config.yaml
crop_scale_min: 1
loss: "softmax"
encoder_arch: "vgg"
encoder_kernel_size: 3
text_encoder_width: 256
text_encoder_norm: "layernorm"
text_encoder_parallel_block: false
init: "kaiming_normal"
residual_init: "zero_last"
beta1: 0.9
grad_clip: 1.0
steps: 18900
lr_schedule: "step"
Rows from block 2 of the image encoder of a small contrastive image-text model, named by matrix and row number. Each number is 500 + 50 x the weight over its row's rms, rounded and kept within 0 to 999. All counts start at 0. Numbers have three digits each. After the name is the row's rms in percent of the matrix's.
After each channel's rows are labels from the 100 images, of 14848, where the channel reaches its highest value: "strongest on" is what is common among them. Only what is clearly more common there than usual is listed. The data: rendered made-up planets. In brackets: how many of the 100, against the usual share in percent.
# conv: 3x3 conv (encoder.blocks.2.conv.weight, 96x64x3x3, each kernel summed), inputs 0-63

conv.22 073:500547443508357517435436560520493573448415549517563458468520462510470478496507440518516643531408550501475463433458519501549432442452462443460479530509459462524550507421553474478432548448495458
strongest on: polar caps (69 vs 26.6); gibbous (52 vs 25.4); kind: cloud-covered world (37 vs 14.5)

conv.6 139:530434532498407422534460489511467500528520557496476407586536521504468503487530528471528445471461500264430489488529518487503517543509399405484541507501507516531544510493482479503541475600509509
strongest on: banded gas giant (100 vs 14.4); full (58 vs 25.3)

conv.10 076:591573522462527556420508513460540555529434564559532527479509503547489406478482497481561470540493489610538494545575473417505544551469545501463369404503494491571424457453478546456501466417545522
strongest on: ocean world (56 vs 14.4)

conv.83 103:415435507484556547404467505476546539510557472495557486486459523535504544514511440335457519520522518450395472498458527502506455456471402519540368492446436471428395507500514520496494572493494518
strongest on: polar caps (56 vs 26.6); gibbous (53 vs 25.4); kind: desert world (34 vs 13.8)

conv.27 090:375563469496484515530460603406514518410542525538462485457491455463571473576486478407477466447484554523460496539475489374495542499522530587509359494521495481506541486528522499484389513519502527
strongest on: banded gas giant (97 vs 14.4)

conv.7 075:508501486557530530398534569532464523461384536498509577556508535563476513430505513551492452465413567470493378480513533432579521563482514353528443493497441498473435457446514476476457534480446469
strongest on: banded gas giant (99 vs 14.4); full (51 vs 25.3)

conv.67 077:456557474425542505409454511508472510356496514516505426464515575483498487490448501542574510534434567599488462456536551508517502464507511530516395421473457561593511537439564523434399525531522546
strongest on: banded gas giant (96 vs 14.4)

conv.44 069:519495449493391495499396394564452534492475539472539500501531532483450430534452475534489493543494500524501597471498455529566509492446448560430563531470533443457419435537543348442550433513485541
strongest on: moons: three (94 vs 24.9)

conv.46 100:571446491547532550490435414533454466455463446498414520506492521501472588487567438448460441502496565522453473465473558546574554403487526534508549444503423473410591497476449485445506533627447472
strongest on: banded gas giant (100 vs 14.4); full (57 vs 25.3)

conv.45 122:476445504409497297513456451491466491538496493479524343517502487516435506461473516427492440451490457361450502475529483465430479477490443448502519456470463485502466511463472463504543503456485449
strongest on: banded gas giant (42 vs 14.4)

conv.58 081:465530432299509457558480536493499451474454488503516316486556483469541501553513470433474548418476450504477550477492449471485476453506482564536454468459483521477470445490520457417508494467494445
strongest on: cracked ice world (53 vs 14.1)

conv.66 069:513470465404442530455328496544512532440497515511522349554570532494495475546483496472555443488503471471413526514463487481593486461464419461560487405462493565531463494434494513443507512470462508
strongest on: cloud-covered world (42 vs 14.5)

conv.36 073:534559468452484566590558505429434529577446464536531568438578496489551444336477427515500509489587483489553522480418446452491480510482549516421553430515520536492518439450475524462464448484495554
strongest on: polar caps (59 vs 26.6)

conv.21 098:571536597544473460444544569552602517493490523547457403473490399505452494519523521411487527542440471416475486545479466492528482548508438479529412523483530525518453531449461520548413566627531557
strongest on: banded gas giant (67 vs 14.4)

conv.3 072:468501491472557414488550461536441470495459514435543427397498606436457453535480511494394502556491577476460508520525541446452497500472503508578434542532489422572392413464516446469525523511522600
strongest on: rings (79 vs 33.7); ocean world (70 vs 14.4)

conv.26 128:480425467422485361456422420533460442434480424441539448443469503474388522455523488423517427480477476433433476443502460416425451478470485461523469427529437468482433520500456477485502514467505507
strongest on: cratered rock (40 vs 14.1)

conv.70 122:500560439477486456540458484525530427552446416451553471540503408483524470522621613529586549505431492496564553482523376544443462454523489548472461437484574509531489460528503430586523498501537474
strongest on: ocean world (100 vs 14.4)

conv.65 079:472519493476429386513518521437511489545454445512575467448533510555485507428405504508481393512567479429454509528546464461495529519448476580535531459587509371502431408514414467498527538468477568
strongest on: cracked ice world (87 vs 14.1); gibbous (56 vs 25.4)

conv.48 088:398612500395538413566522596425486461515488454524477450505426441505568486477527515506541544456507411506518541524541421470443531458490461560524467483541547457478393425529513470468476517416520459
strongest on: cracked ice world (57 vs 14.1); crescent (55 vs 24.5)

conv.42 092:471484516485476490415433485511486505436417515511502467474473417398383527462522516461506451480473511555549519510519472475530493495502550550516473486510475511481473550479511595522434564284487411
strongest on: polar caps (58 vs 26.6); kind: desert world (32 vs 13.8)

conv.55 082:413543468520510500512476408520545524460483531486567511445408522486449454462502503545514456514510540522475459570562425467393497553530481461560436544493525495585416460456574551462514477337534442
strongest on: polar caps (57 vs 26.6); cracked ice world (50 vs 14.1)

conv.73 103:557397486582446568418479493529517478546494467475501548562500504534499514518511471489490501495425504458457440442530483523477487507497525294494609494494526552503521558460452530443537502483494362
strongest on: banded gas giant (88 vs 14.4); full (53 vs 25.3)

conv.84 068:498453471579458497421509397471500511550469525434488493553428486476543533387499495518503487551500478522521450545578500429425488509505444437483524466544489483494441527494469512545505464327540358
strongest on: ocean world (74 vs 14.4)

conv.37 071:530523508508443443547515450514442473495388467494585550478465463507509382446523505450469525504521483453537579468417485435453474497407462465501511471601473475480360407469559543556502486432472461
strongest on: polar caps (55 vs 26.6); ocean world (42 vs 14.4)

conv.38 099:470462487436518519482502481460507546476555551565486490447410514392452478538501450456412569543542457497501537490476482477490453514501476532460418596472505526479455522514550574459463420310540436
strongest on: polar caps (89 vs 26.6); desert world (79 vs 13.8)

conv.16 091:535444431521483465472462426547506498514437533434512467493458542540466446470555498402481479447463545470495535529517502404461507412439567499510524447448489406385366478458517542456534441454412463
strongest on: rings (89 vs 33.7); lava world (63 vs 14.7)

conv.85 073:606548462449446423522484482512547587500490487448607507479496541544509495480498511471507508542506474478518555464477478459511571461446490526484537481474549389457335414591466490483624519513460521
strongest on: moons: three (71 vs 24.9); ocean world (65 vs 14.4)

conv.72 138:406436515536472560402512538435461514484507491550503546491490505448485510520497479530498567492520506572581440455488545504483485504519563426462516526531429507511520472515562490484412497383523292
strongest on: polar caps (63 vs 26.6); desert world (44 vs 13.8)

conv.28 122:539540519533550531422591480535483490510541463531447540520549518537515530508473393537442533491423485523471374491539503454533468517566546338479486477569530593473556521476416473452459463550569475
strongest on: gibbous (59 vs 25.4); cracked ice world (46 vs 14.1)

conv.30 091:517311487563415579540458472470497469513513520479583524531515493469481508503475563434570486544543482429486532458522494472484490489475481517456531492405497453483463408492526458461663531531550472
strongest on: ocean world (41 vs 14.4)

conv.91 083:493550508571440464591515573545444467564474402496532473524551570472507502450538534462491551593574531442526510435471404508523433509487459547474516435567590531490469401544557529583578509469507479
strongest on: polar caps (69 vs 26.6); lava world (40 vs 14.7)

conv.90 063:578547440470499502461510444526468523518512514519384489526489558523566517501539465527530637487414492548501389440515472513577432520489527416512359487542462480438420484482478457505505558478561555
strongest on: banded gas giant (32 vs 14.4)

conv.77 068:506460455524435386515543448522424540546500530485475378465513561514538548465443505471478497502497442407424514503526506495501514556459434386611367478550533495529470523496521469517567510556541440
strongest on: polar caps (62 vs 26.6)

conv.82 087:473398520576458524490507502497430459553570474464523485512497460455534505415413532419518482525573517419428518444499515503558502455414375482519549471488425416529533442470519477565479444445556417
strongest on: cloud-covered world (79 vs 14.5)

conv.74 076:511469513457426540456441450546447531481474550546604425504528479451465417416473453453550409528537504462528567545455515459570582508494407483521541452495488486573488410410494547432561495493536425
strongest on: desert world (65 vs 13.8)

conv.4 126:524568435497516548586524497476501516500463495503520544515497490489492492518579566677580527483469479631601514476510482584482532478482549548505527561534544484516490507563526477599598587517497482
strongest on: ocean world (93 vs 14.4); full (57 vs 25.3)

conv.32 118:441437525440535534493473436492480499372521584458537513435506522432464538490529534450569461519524528544456530493447508454501467560463470602479313507414414469529457493507524518458505493524505566
strongest on: banded gas giant (100 vs 14.4)

conv.68 095:392515577502553495351541446488482511457514488463464468493512491510466547496518519461493466509531487419431529509466499424544449509472432534480285514525479494476506457524437455472409473513500486
strongest on: gibbous (54 vs 25.4); banded gas giant (37 vs 14.4)

conv.33 112:455446501406524407503489503504434478543532501525519374565521511496452519526513465412486485500529502267480468424532548514486433494500423496455486513473497497524495542522471513518598476479506513
strongest on: desert world (73 vs 13.8); polar caps (66 vs 26.6); phase: full (52 vs 25.3)